Rows from block 7 of a small image classifier, named by matrix and row number. Rows with one number belong to one channel. Each number is 128 + 32 x the weight over its row's rms, rounded and kept within 0 to 255. All counts start at 0.
Before each channel's rows are labels from the 100 images, of 14976, where the channel reaches its highest value: "peak on" is the class under the peak; "responds to" is what is common among them. Only what is clearly more common there than usual is listed. The data: drawn human figures in many poses. In brackets: how many of the 100, against the usual share in percent.
# convs0: expand pointwise conv (model.blocks.7.convs.0.weight, 336x56x1x1), inputs 0-55
# convs1: depthwise 3x3 conv (model.blocks.7.convs.1.weight, 336x1x3x3), a 3x3 kernel
# convs2: project pointwise conv (model.blocks.7.convs.2.weight, 56x336x1x1, transposed), outputs 0-55

peak on: torso (36 vs 1.9)
responds to: squatting (29 vs 6.2)
convs0.16 [132 127 104 123 130 169 118 161 163 255 133 123 120 129 157 129 130 131 213 119 169 190 127 121 138 125 128 124  67  98 126 189 118 147  99 138 109 129 124 137  72 125 130  74 127 127 126 127 122 129 156 140 163 111 129 137]
convs1.16 [109 137  73 132 158 106  69  99 121]
convs2.16 [ 76 131 134 127 168 134 146 124 154 156  99  91  71 211 134 166 121 175 127  92 138 150 196 124 130 129 170 128 101 123  97 128 153 127 137 151 116 154 178 130 103  92 130 100 127 155 127 136 111  61 146 160 130 130 113 230]

peak on: foot (35 vs 0.5)
responds to: orange trousers (33 vs 8.6); sitting (25 vs 6.3)
convs0.310 [255 152 171 123 103 136 190 164  84 147 130 122 125 120 122 141 102 123  94 137 131 115 140 116 106 122 128 161 113 128  96 160 155 144 126 113 128 146 148 120 127 129  37 138 113 117 124  68  78 149 126 122 197 136 113 128]
convs1.310 [174 119 149 177 158 169 106 104 105]
convs2.310 [128 171 138 127 132 151 196 172 142 196 128 127  93 127 124 194  95 129 116 143 127 198 128 127 121 110 130 134 132 126 129 138 173 127  93 197  86 160 146 125 108 111 131  80  64 152 127 139  68  87 123 131 205 130 127 156]

peak on: leg (78 vs 2.5)
responds to: orange trousers (27 vs 8.6); teal trousers (25 vs 8.6)
convs0.118 [128 128 192 187 114 127 131 161  79 130 118 133 127 134  84 212  78 173 125 138 116 150 125 121  51 139 106 146 134 133 126 136 134 128 128  86 122 127 227 131  67 120 115  96 141 172 119 128 109 128 106 131 185 154 103 145]
convs1.118 [143 128 108  71  91  82 143 144 165]
convs2.118 [129 132 134 163 127 217 162 144 135 132 121 128 155 128 129 193  97 127  60 132 123 155 110 128  96 156 132 128 155 129 126 214 174  97 121 127  46 168 124 139  94 114 152  69  98 158 126 153 129 126 128 101 198 133 133 128]

peak on: leg (31 vs 2.5)
responds to: orange trousers (39 vs 8.6); sitting (34 vs 6.3)
convs0.173 [255 145 175 128 129 138 170 129 103 210 139 121 138 126 135 126 130 134  54 128 132 135 148 129 109 136 133 145  47 127 126 158 173 124 118  96 128 212 125 120 130 142 108 113 128 124 127 117 109 126 128 129 172 128 117 142]
convs1.173 [143 101 112 150 181 185 100 102 131]
convs2.173 [119 128 169 116 144 155 157 122 150 154 121 156 104 144 129 137 128 133 134 128 143 162 150 129 101 113 180  79  61 229 115 128 137 126  76 162 128 152 151  94 106  68 123  45 117 144 158 159 126  81 112 182 176 134 107 137]

peak on: torso (82 vs 1.9)
responds to: teal top (28 vs 8.5)
convs0.274 [123 196 133 129 128 126 147 127 154 167 119 143 124 138 127 160 121 129 132 187 126 159  49 163 128 115 131 129 132 106 199 209 161 185  94 128 122 141 108 126  97 120 139 112 148 117 127 108  99 120 102  91 110 236 153 150]
convs1.274 [144 155 124 104 153 136  72  69 111]
convs2.274 [123 134  85  73  74  99 134 112  82 216 143 113 122 136 125 130 137 142 136 125 114  72 135 117 219  67 137 144 125 118 109 121 119 190 120 121 113 122 127 134 188 190 119 135 130  74 184  83 128 133 132 134 128  95 120 127]

peak on: foot (29 vs 0.5)
responds to: orange trousers (35 vs 8.6); squatting (34 vs 6.2); sitting (34 vs 6.3)
convs0.230 [189 126 161 130 128 125 180 135 143 179 129  77 127 158 133 130 130 160 135 124 132 133 131 128 113 127 173 159 118  81 129 152 139 122 116 129 147 175 102  56  95 130  54   0 122 131 128 124 128 102 130 129 174 120 112 115]
convs1.230 [110 102 102 149 192 127  88 125 164]
convs2.230 [129 132 128 124 136 137 133 104 137 110 167 159 131 113 131 123 143  44 128 167 191 164 127 168 140 142 112  87 109 216 132 132 142 107  89 153 135 141 140  58 100 114 153  79  81 122 168 181 107  69 126 124 134 142 128 195]

peak on: leg (65 vs 2.5)
responds to: blue trousers (25 vs 8.4)
convs0.227 [130 121 146 104 129 129 151 107 111 150 128 131 133 153 155 179 103 142 132 125 104 134  59 133 128 108 128 174 169  48 138 122 114 110 128  97 130 122 167  96 130 124 126   0 146 129 182 127  83 112 133 131 179 120  88 130]
convs1.227 [ 78  93 123 146 130 123 175 160 172]
convs2.227 [145 119 130 119 200 177 172  90 176 123 107 128 129 139 128 174 137 130 104 123 129 126 148 139 111 163 139  51 117 151 128 153 158  89 140 206 122 161 125  96  89 106 131  78 104 137 142 225 128  58 135 135 130 128 125 137]

peak on: head (25 vs 1.1); torso (25 vs 1.9)
responds to: pink top (64 vs 8.6); pink trousers (27 vs 8.1)
convs0.198 [ 89 134 128 127 126 173 159 128 153 125 137 121 135  33 114 116 156 113 124 124 123 160 128 119 124 119 136 128 127 129 118 137 129 134 140 127 131  53 111 135 120 131 168 246  56 174 120 122 156 127 125 128 177 127 192  67]
convs1.198 [102  83 126  76 144 167 145 165 146]
convs2.198 [136 147 129  83 167 148 153 131 143 119 162 130 103  50  77 132 127 118 128 136 128 131 125 107 128  80 129 127 130  83  96 131 135 126  90  81 128 106 127  72 129 128 153 129  29 138 139 111 196 119 130 195 175 111 116  55]

peak on: leg (64 vs 2.5)
responds to: teal trousers (27 vs 8.6)
convs0.69 [129 128 238 189 103 139 125 177 137 152 115 128 134 126  96 161 111 120  81 134 154 186 128 111 123 216 118 118 129 110 128 172 128 127 130  94 126 128 154 182  95 172 118  92 118 153 113 103 130 103 124 126 182 131 120 190]
convs1.69 [ 97 127 145 105 103 110 170 194 148]
convs2.69 [128 128 123 147 125 235 143 147 127 129 129 133 143 123 136 146  33 124  78 131 124 163  83 127 109 163 114 131 178 126 130 210 127 124 112 126  62 127 154 140 105 108 137  89 105 160 114 139 127 122 147 125 220 128 129 128]

peak on: torso (26 vs 1.9)
responds to: orange top (95 vs 8.2)
convs0.162 [ 68 131  32 128 127  81  99 124 222 109 125 127 128 126 145 110 136 116 244 159 122 135 129 126 158 126 164 106 132 134 147 126 128 146 107 155 132 100 114 137 111  93 216 137 157 130 130 125 123 131 127 130 123 146 150 121]
convs1.162 [159 144 175 140 111 160  68 100 130]
convs2.162 [124 155 133  77 131  85 189 120 129 183 124  93  81 188 113 195 146 139 125 125 120 127 131 159 139  96 158 127 108 133 114 141 160 145 128 116  86 183 127 110 128 125  68 105 136 118 243 127 140  98 125 145 121 126 129 188]

peak on: leg (54 vs 2.5)
responds to: splits (42 vs 6.2); lying (29 vs 6.3)
convs0.238 [128  59 121 117 143 124 145 125  89 127 131 141 128 169 168 172  87 161 124  98  79 126  76 137  95 125 115 135 187 132 157 128 123  83 108 103 126 129 229  70 130  95 127  75 136 131 148 130 115 131 141 148 161 124  40 128]
convs1.238 [ 95  94 126 119  99 119 150 163 193]
convs2.238 [203 133 164 102 160 201 147 108 182  97 113  98 126 131 107 129 168 128  57 125 169 127 180 152 143 198 139  95 101 147 108 131 157 114 141 146 122 144  90  96 119 126 148  78  76 138 170 158 124  58 137 131 122 125 132 127]

peak on: leg (41 vs 2.5); torso (32 vs 1.9)
responds to: purple top (53 vs 8.1); purple trousers (48 vs 8.4)
convs0.87 [131 110 147 130 123 142 137 129 112 185 132 129 155 126 130 136 123 130  59 126 122 136  94 184 120 184 128 131  87 157 129 225 116 192 146  90 128 131 123 231 167 129 211 123 121 116 124 113 133 130 161 100 130 132 134 114]
convs1.87 [ 74 120  97 135 188 121 140 142  93]
convs2.87 [134  74 156  75 160 133 133  86 116 180  62 119 135 147 125 129 185 137  97  96 122 104 155 160 175 135 131  64  63 194 136 132 132 207 178 126 158 147 131 131 142  98 175 131 127 129 124 118 160 127 142 180 128 113 132 121]

peak on: torso (66 vs 1.9)
responds to: pink top (82 vs 8.6); arms out (35 vs 6.4)
convs0.43 [164 136 131 135 128 189 127 115 133 125 138 150 156 120 146 115 139  61  35 194 145 138 121 130 139 137 130 118 129 138 126 145 127 107 115 121 145 119 121 126 203 131 188 144  57 115 126  72 186  77 134 130 194 158 140  93]
convs1.43 [151 145 131 143 200 127  88 115  92]
convs2.43 [121 128 142  78 184 167 129  58 131 126 133 123 111 130 130 109 164 133 132 128 200 124 162 134 191 128 232 110 107 136 103 124 137 140 123 119 173 119 128 128 149 104 128 128 130 130 135 100 196  92 124 222 122 128 125  93]

peak on: torso (79 vs 1.9)
responds to: red top (30 vs 8.4); brown top (29 vs 8.4)
convs0.135 [148 124 122 182 130 143 162 134 118 151 196  85 210 145 144 123  98 107 125 139  79 140 120 127 124 132 101 160 132 128 117 125 119 113 177 215 121 127 130 129 166 131 127 128  92 128 117 230 141 140 130 121 141 127 209  91]
convs1.135 [124  87  98  71 144 159  86 135 148]
convs2.135 [148 131 111 111 112 141 111 135  57 132 176 161 143  97 110  88 158 107 128 140 133 163 109 124 146 118 125 141 129 186 148 125 127 136 110 132 185 105  58 125 132 151 138 163 119 116 131 132 128 200  58 119 154 187 222  82]

peak on: leg (82 vs 2.5)
responds to: red trousers (54 vs 8.2); blue trousers (33 vs 8.4); lying (32 vs 6.3)
convs0.71 [ 80 112 125 128 128 110  75 112 118 130 128 128 148 148 167 141 121 132 255 124 127 113 122 133 128  97 127 171 129 126 132  48  85 107  95 145 132  99 136 137 125  95 117 126 209 126 123 142 129 147 104 127  35 106 133 130]
convs1.71 [103 104 117 155 167 144  72 102  88]
convs2.71 [129 129 127 151 131 181 128 128 134 150 114 125 129 186 159 138  60 162 123 132 108 141 130 128 141 191 126 132 242 118 128 125 118  95 128 174  71 149 139 196 141 120 182  90 148 128 123 148 123 128 138  51 164 147 143 141]

peak on: torso (46 vs 1.9); arm (27 vs 1)
responds to: stocky (60 vs 31.6); green top (54 vs 8.1)
convs0.143 [ 89 131 140 135  98  69 117 124 124  78 125 186 130 107  95 125 137 136  81 143 126 131 129 125  97 128 147 129 131 170 146 118 136 155 142 114 151 111  99 139 127 127 116 244 140 143 129 125 134 128  26 125  87 217 139 146]
convs1.143 [173 141  71 142 104  94 106  96 145]
convs2.143 [134 125 119  86 124 132 123 128 105 181 158 128 147 113 116  97 205 130 175 135 132  46 136 124 133  95 144 164 128 128 135 111 123 178 124 133 150 112  92 118 143 144  87 172 133  63 128 128 187 170  45 123 130 126 171  61]

peak on: foot (44 vs 0.5); leg (35 vs 2.5)
responds to: red trousers (81 vs 8.2)
convs0.109 [121 118 139 139 133 132 184 143 133 125 121 145 130 131 119 179  77 130 102 128 109 113  96 125  98 193 133  90 179 143 139 141 121  35 145 117  67 129 119 182 157 146 139 132 101 137 114 128 176   9 159 123 135 124 128 107]
convs1.109 [ 87 127 147 110 151 162  56 126 131]
convs2.109 [117 128 129 129 128 122 105 121  55 127 155 108 171 120 151  39 143 135 177 131 207 127 127 130 127 110 135 134 106 130 102 134 128 137  95 103 164 109 124 116 112 124  88 184 155 107 123  75 130 245 118 128 119 130 161  89]

peak on: torso (33 vs 1.9)
responds to: blue top (40 vs 8); blue trousers (25 vs 8.4); teal top (25 vs 8.5)
convs0.56 [ 52 118  90 246  81 149  85 167 127 135 138 157 190 150 177 125 118  97 141 127 139 117 152 130 130 163 111 150 126 121 156 116 111 107  85 164 120 133 127 212 127 125 128 148 128 127  67 160 120 157 125 133 128 141 129 117]
convs1.56 [116 102 142 112 114 189 148  72 106]
convs2.56 [136 127 137 169 127 146  99 104  64 120 151 204 118 137 151 127 114 142 114 136 149 142 118 175 140 151 131 132 191 128 246 126 126  97  84 135 141 133 122 146 143 128 122 153 196  76 117 136 157 139  53  98 138 158 131 131]

peak on: head (37 vs 1.1)
responds to: grey top (32 vs 8.3)
convs0.7 [116  81 147 126 147  97 128 113 175  80  97 135 122 197 120 142 109 125 100 129 110  62 121 123  91 152 123  38 219 170  94  97 128 123 161 134 105 110 156 110 130 112 131 134 117 168 146 186 130 126 132 129  82 141 102  78]
convs1.7 [ 70  62 101 135 140 130 142 134 147]
convs2.7 [138 229 172 154 119 229 122 137 127 133 160 144 145 115 126 124 114 109  41 153 137 171 107 128 132 130  98 169 133 130 128 148 128 129  89 153 106 128 138 128  77 139 116  57  90 128 118 164 122 128 104  88 174 142 133 143]

peak on: torso (44 vs 1.9)
responds to: pink top (91 vs 8.6)
convs0.189 [140  94 134 126 115 122 132 201 129 144 129 124 163 127 187 127 110  57 129 156 218 119 127  46 130 125 128 190 129  70 127 149 128 124 133 154 113 141  74 158 168 120 118 132 113 132 116 166 169 123 152 131 132 109 201 110]
convs1.189 [102 121 128  94 109 166  71 115 174]
convs2.189 [ 91 114 144 151  36 129 112 177 141 106 122 143 117  87 134 127 121  92 128 193 189 128 129  53 127 129 113 153 133  58 133 100 126 129 133 141 128 106 111 129 169 168  72 120 137 139 141 128 138 127 113  28 132 133 126  95]

peak on: foot (36 vs 0.5); leg (29 vs 2.5)
responds to: blue top (29 vs 8); blue trousers (25 vs 8.4)
convs0.29 [139 108 129 125 146 127 129 129 109 145 145 125 132 130 156 122 126 128 128  67 129 150  49 139 135 167  87 173 125 122 161 179 121  95 124  87 117 162 150 129 130 139 141   9 126 128 173 127 129 126 146 122 232  85 129 158]
convs1.29 [140 193 192 116 112 142 116 121 134]
convs2.29 [128 128 138 151  92 157 112 135 121 109 156 181 136  91 115 102 121 123 114 134  93 165  25 139 117 137 103 175 174 101 205 129  93 182 144 127 138 122 112 168 128 192 174 125 127 126 109  92 137 134 119  56 130 127 178 125]

peak on: head (92 vs 1.1)
responds to: lying (54 vs 6.3)
convs0.59 [127 131 128 128 127 132  73  47 110 125 177 130  78 103 133  52 133 141 155 131 128 168 133 143 146  85 124 128 122 148  87 115  69 219 148 138 128  55 127 136 132 137 137 189 169 136 123 112 133 183 127 129  99 128 128 164]
convs1.59 [113 156 150  91 140 170  76  96 101]
convs2.59 [128  59 147 150 128 126 128 130 207 129  57  94  89 121 128 128 120 126 132 125  96 124 126  91 108 131 121  77 129  92 105 128  96 152 183  68 126 115 159 174 131 129 130 122 135 154 123 100 188  51 149 153 135  86  58 127]

peak on: leg (48 vs 2.5); foot (37 vs 0.5)
responds to: brown trousers (46 vs 8.2); orange trousers (25 vs 8.6)
convs0.217 [118 129 136 133 109 135 140 146  84 170 131 110 178 126 124 192  93 134 124 111  70 193 126 116  28  74 124 173 129 126  98 134 132 136 118 100 124 111 140 117 108 125 116 125  66 186 128  60 119 152  68 128 166 131 125  98]
convs1.217 [118  98 114 175 170 161 108 104  83]
convs2.217 [127 142 125 143 122 167 189 169 153 133 128 137 129 124  97 172 118 150 108 130 117 175 121 113  62 109 149 139 150 144 154 186 195  99 120 186  86 152 128 133  98  84 131 130  77 173 117 200  76 138 113 135 201 146 133 116]

peak on: leg (62 vs 2.5)
responds to: teal trousers (29 vs 8.6)
convs0.300 [173 136 221 137 119 128 127 137 120 128 119 128 102 121  77 182 133 139 105 128 153 128 133  87 105 138 129 112 114 125 130 131 156 118 111  48 141 134 154 129  97 129  26 127 129 174  94 116 132 120 123 174 145 130  27 130]
convs1.300 [112 110  93 107 113 118 167 193 159]
convs2.300 [135 123 133 136 128 200 139 118 141 107 123 173 149 127 131 159 125 110  42 133 125 147  72 199 113 192 129  82 155 161 142 192 128  69 127 148 123 147 121 137  83 104 175  76 124 129 121 149 130 122 122  70 177 144 145 127]

peak on: head (58 vs 1.1)
responds to: teal top (27 vs 8.5)
convs0.208 [132 129 128 130 100 201 107 136 126 129 128 244 189 126 159 158 133 119 119 162 198 105 121 134 137 132 123 113  65 134 149 168 146 104  78  88 199 150 125 123 120 115 104 123 118 109 126 143 109 131  99 161 117 190 129 136]
convs1.208 [ 77 124  95 120 135 129 158 120  61]
convs2.208 [174  92 127 127 143 130 134 109 161 106  26 121 138 128 130 134 119 127 130  84 124  77 148  57 100 126 129  45 123 107 105 110 128  83 128 120 129 121 163 129  93  96 111 141 125 155  95 115 126  81 161 195 128  86  62 125]

peak on: leg (48 vs 2.5)
responds to: white trousers (36 vs 8.2); green trousers (31 vs 8.4)
convs0.27 [103 134  98 130 119 160  96 123 140 132 194 143 102  94 139  58 134 123 210 141 147 207 121 128 152 129 128 124  66 120 110 143 110 185 104 137 141  86  92 202 123 143 168 133 122 112  74 122 131 150 127 125 126 136 195 132]
convs1.27 [144 140 112 131 151  88  81 112  65]
convs2.27 [120 126 154 126 159 127 161 106 197 132  76  95  85 161 128 126 132 176 128  93 127 130 171 115 122 135 158  84  76 135  93 122 144 128 190 131  97 149 187 131  70 115 149  83 122 184 128 128 132  47 143 163 117 112  91 172]

peak on: torso (51 vs 1.9); arm (37 vs 1)
responds to: stocky (74 vs 31.6); brown top (36 vs 8.4); green top (26 vs 8.1)
convs0.94 [124 211 125 104 111 125 127 123 127 127 126 128 137 131 101 120 128 148 123 145 118 186 126 106 131 110 153 132 159 154 105 125 128 187 139 135 106 107 124 128  87 128 134 239 145 143 144 125 108 180 103 124 100 252 166 128]
convs1.94 [111 111  83 176 132  83 150 134  86]
convs2.94 [131 101 118 121  98 139  83 117  97 115 135 170 154  92 116  95 182 126 136 133 128 128 124 100 130 128 124 127 131 157 197 127 121 124 114 120 199  59 118 123 129 123 160 238 126 133  88 109 174 190  71 131 129 133 166  87]

peak on: torso (76 vs 1.9)
responds to: stocky (61 vs 31.6); handstand (34 vs 6.2)
convs0.131 [103 159 129 127 129 125 130 150 149 166 131  79 155 128 108  96 128 128 115 105  85 142 124 124 129 142 116 132 132 113 103 129 127 143 159 112 101 111  51 186 127 157 241 121  97 137 121 105 208 125 141 109 123 105 230 128]
convs1.131 [110 112 126 105  94  90 169 190 130]
convs2.131 [163 137 130 125 118 143 127 129 130 130 128 143 150 117  62 116 189 132  98 127 122 134 130 170 124 128 131 125 124 208 143 210 134 128 128 135 175 147  81 122 112 134 196 150  61 130 120 140 130 169  84 147 127 211 196 128]

peak on: leg (27 vs 2.5)
responds to: handstand (52 vs 6.2); lying (33 vs 6.3); black trousers (33 vs 8.6)
convs0.197 [136 209 137 164 102 108 131 255 113 144 130 119 137 128 107 132 115 120 126 141 132 129 144  58 123 131 129 130 117 159 116 142 173 123  75 119 121 127 131 227 128 121 104 165 126 123  91 115 127 159 125 129 119 171 152 145]
convs1.197 [171 169 186 131 112 127 103  96 109]
convs2.197 [127 193  81 162 142 130 127 180 125 151 146  48 102 147 133 133 106 130  75 174 128 175 182 172 160 149 118 130  73 128  44 127 176 139  89 153 113 128 130 150 122 134 143 122  99 124 129 181  83 129 130 120 128 176 133 153]

peak on: leg (29 vs 2.5)
responds to: red trousers (62 vs 8.2); red top (42 vs 8.4); sitting (27 vs 6.3)
convs0.81 [110 139 115 133 128 147 128 107 110 117 146 123 133 124 146 113 174 143 177 138 182 167 148 166 149  88 140 188  93 127 131 122 129 127 104 241 187 119  71 100 128 119 132 113 125 128 120 178 136 137  63  95 102 167 198 129]
convs1.81 [127 139 139 135 131 114 130 108  37]
convs2.81 [ 75 124 144 127 160 142 153 112 122 155  94 122  88 207 175 185  60 139 128 130 135 128 139 129 144 126 137  99 102 127 115 111 127  95 109 144 115 128 159 126 132  73 137  92 130 138 125 139  98  62 154 140 112 127  58 232]

peak on: leg (47 vs 2.5)
responds to: orange trousers (35 vs 8.6); hands on hips (31 vs 6)
convs0.207 [161 121 134 133 140 132 137 125  67 159 140 106 125 130 138 143 103 158 114  93 128 196 126 135  94 126 128 162 128 115 130 128 129  91 114 105 130 127 177 102 122 130 123   6 122 166 129  80 122 117 130 138 247 120  87 128]
convs1.207 [100  97  88 114 136 162 172 131 178]
convs2.207 [146 159 153 142 135 191 168 125 139 127 115 125 130 149 120 160 130 136  45 128 132 167 144 169 106 171 140 116 125 151 128 177 206 100 128 146 115 172 119 125 101 116 127  47  99 147 152 184 103  43 115 128 163 155 129 141]

peak on: torso (53 vs 1.9)
responds to: teal top (74 vs 8.5); red top (26 vs 8.4)
convs0.186 [130 130 128 178  95 118 128 140 126 132 121 180 245 153 161 135 122  66 143 175 130 107 128 120 120 120 128 126 126 161 169 127 130 117 120 176 137 138 127 142 116 124 115 199 132 106  42 161 119 162 100 115  74 180 150 127]
convs1.186 [ 98 126 144  72 130 170 145 114  76]
convs2.186 [130 128  92 128 108 144 145  44 103 166 130 157 129 146 147 156  81 157 132 155  71 145  91 160 142  52 165 149 198 143 149 116 107 107  63 198 129  88 126 133 141 114 134 132 167  79 131 135 103 134  76 116 139 145 137 140]

peak on: head (33 vs 1.1)
responds to: pink top (32 vs 8.6)
convs0.159 [124 128 148 146 105 128 117 120 115  18 134 215 121  20 134 109 154 105 120 151 129 152  96 159 136 136  76 126 163 155 130 120 105 132 145 132 137  47 133 131 146 148 139 125 149 163 130 114 126 128 111  69 128 125 102 141]
convs1.159 [117  94  79 100 144 157  70 122 144]
convs2.159 [234 124 127 130 166 126 117 128 154 124 139  84 130 126 123 127 128 122 147 119 117  81 124  89 130 128  93 122 136  52 110 123 108 162 128 159 125 121 125 138 119 147 129 130 129 117 120 133 209 121 214 126 127  51  49 108]

peak on: torso (46 vs 1.9)
responds to: orange top (25 vs 8.2)
convs0.153 [ 56 129 105 106 101 117 131 130 160 173 125 127 106 103 129 128 128  86 162 163 113 121 120  99 135  98 117 189 137  73 175 150 126 192 128 142 109 128  89 200 125 129 153 185 134  85 135 186 128 150 128 112 137 130 221 133]
convs1.153 [ 89 133 141  97 121 131  78  65 123]
convs2.153 [ 99 110 121 162  35 150 100 142  96 115 178 171 170  57 126 111 129  96 127 168 145 155  73 128 129 132 112 164 167 102 192 129 111 128 133 129 139 101 121 159 135 186 135 140 125 114 104 107 131 161 124  41 136 128 172 117]

peak on: torso (84 vs 1.9)
responds to: stocky (70 vs 31.6); red top (42 vs 8.4)
convs0.99 [ 90 129 109 134 138 147 158 160 130 173 155 102 147 128 152 125  82 140 174 126  96 152  72 128 126 128 131 200 129 113 128 129  97 136 172 189  82 118  50 177 191 136 129 127 120 139 118 121 183 139 139 107 119 121 218 110]
convs1.99 [153 114 107 111 111  89 143 175 187]
convs2.99 [ 76 132 126 134  94 124 128 134  72 131 125 193 163 115 127 109 132 128 144 207 126 150  80 127 119 104 138 156 127 180 157 128 131 122  83 128 157  96 105 123 148 121 116 164 138 129  95 132 118 197  45 125 125 184 158  47]

peak on: torso (68 vs 1.9)
responds to: purple top (89 vs 8.1); stocky (65 vs 31.6); arms out (28 vs 6.4)
convs0.17 [138 119 125 143 126 146 125  55 124  75 129 179 198 121 145 123 129  84  91 144 137 129  49 198 134 138 125 118 189 168 197 129 106  75 122 137 155 127 125 137 137 134 164 211 122 119 125 125 159 125 129 114 130 156 155 118]
convs1.17 [207 169 135 132 135 152 131 149 137]
convs2.17 [ 44 128 130  81 187 121 130  90 125 188 129  89 113 139 130 143 131 124 147 106 151 128 201 139 202 117 162 129  48 127  50 108 142 125  93 144 131 131 140  92 122 117 128 121 129 128 137 153 129 127 127 209 114 128 127 141]

peak on: leg (64 vs 2.5)
responds to: teal trousers (27 vs 8.6); arms up (26 vs 6.2)
convs0.233 [129 133 255 141 102 124 126 132  88 141 128 131 126 132 128 183  80 140 123 130 128 157 123 122  93 128 120 128 126 123 127 138 133 127 110  22 132 128 181 130  87 130  79  82 158 136 116  97 121 128 112 128 179 139  74 163]
convs1.233 [ 92 117 126  98  92  79 161 159 161]
convs2.233 [141 127 148 144 132 212 156 122 128 126 121 128 144 125 129 163 117 128  72 131 127 186  98 155  98 144 130 122 168 131 126 225 171 108 128 129 108 153 125 126  65  97 136  15 106 143 125 133 130  87 126  93 171 133 134 129]

peak on: head (30 vs 1.1)
responds to: lying (53 vs 6.3)
convs0.290 [ 44  91 114 130 143 151 139  79 105 128 150  82 132 115 119 114 135 172 132  71  81 143 129 121 109 128 128 146 131  91 133  74  41 129 126 125 146  31 122 141 126 123 130 132 132 130 109  58 184 130 105 129 132  81 131 130]
convs1.290 [156 105 116 139 114 158 139 175 193]
convs2.290 [252  78 117  99 131 129 128 110 135 128 123 128 142 126  97 128 177 135 150 124 104  34 126 112 121  91 140 138 143 120 129 104  89 134 138 133 178  63 110  98 128 153  78 139 146 127 125 123 154 135 129 148 118  67 129  69]

peak on: head (39 vs 1.1)
responds to: orange top (34 vs 8.2); pink top (29 vs 8.6)
convs0.141 [125 128 110 125  77 158 100 138 137 154 130 148 212 119 150 125 128 106 168 162 214 122 127 115 145 134 126 123  91 133 139 150 170 130 100 132 168 128 128  88 120 104 144 128 123 111 134 179 121 161  78 156 128 246 179 121]
convs1.141 [ 92 119 128 128 130 109 177 124  57]
convs2.141 [125  93 184 124 124 160 146 129 176 143  23 127 106 130 127 175 112 135 124 134 123  93 132  37 121 119 106  82 108  97 113 128 101 121 123 127 103 112 167 129  78 105 130 108 119 155 100 149 128  74 122 164 126 124  65 191]

peak on: foot (45 vs 0.5)
responds to: brown trousers (27 vs 8.2)
convs0.237 [170 177 174 131 100 128 131 128 107 171 126 113 125 111  96 130 132 134 105 154 103 152 152 154  93 113 129 130 111 128 125 163 178 245 100  84 135 153 160 112  48 101  81  88 130 130 133 112  94 117  58 136 142 138 126 160]
convs1.237 [134 154 146 117 170 171  68 100 120]
convs2.237 [135 135 139 115 172 116 144 128 144 133 113  89  83 179 137 144 112 136 115 128 142 121 178 124 156 116 158 127 122  78  12  92 142 122 126 130 117 124 175 123 137 109  88  65 128 163 147 151  89  68 147 156 164 124  70 189]

peak on: foot (29 vs 0.5)
responds to: orange trousers (33 vs 8.6)
convs0.95 [235 131 175 112 105 137 163 132 108 160 128 128 128 122 139 140 120 116  48 151 147 131 128 122 123  97 130 186 123 126 125 175 155 137 102 128 132 177 148  96 127 133  49 134 123  97 122 117  87 139 127 132 229 124 101 138]
convs1.95 [176 141 175 163 118 156 155 142 166]
convs2.95 [135 122 137 125 118 193 191 148 128 127 137 160 117 120 128 152  67 115 100 142 128 180 108 129  99 133 127 143 162 102 164 161 128 124 123 202  75 159 130 151 115 145 132  65 108 157 127 127  71 110 116 127 240 128 163 144]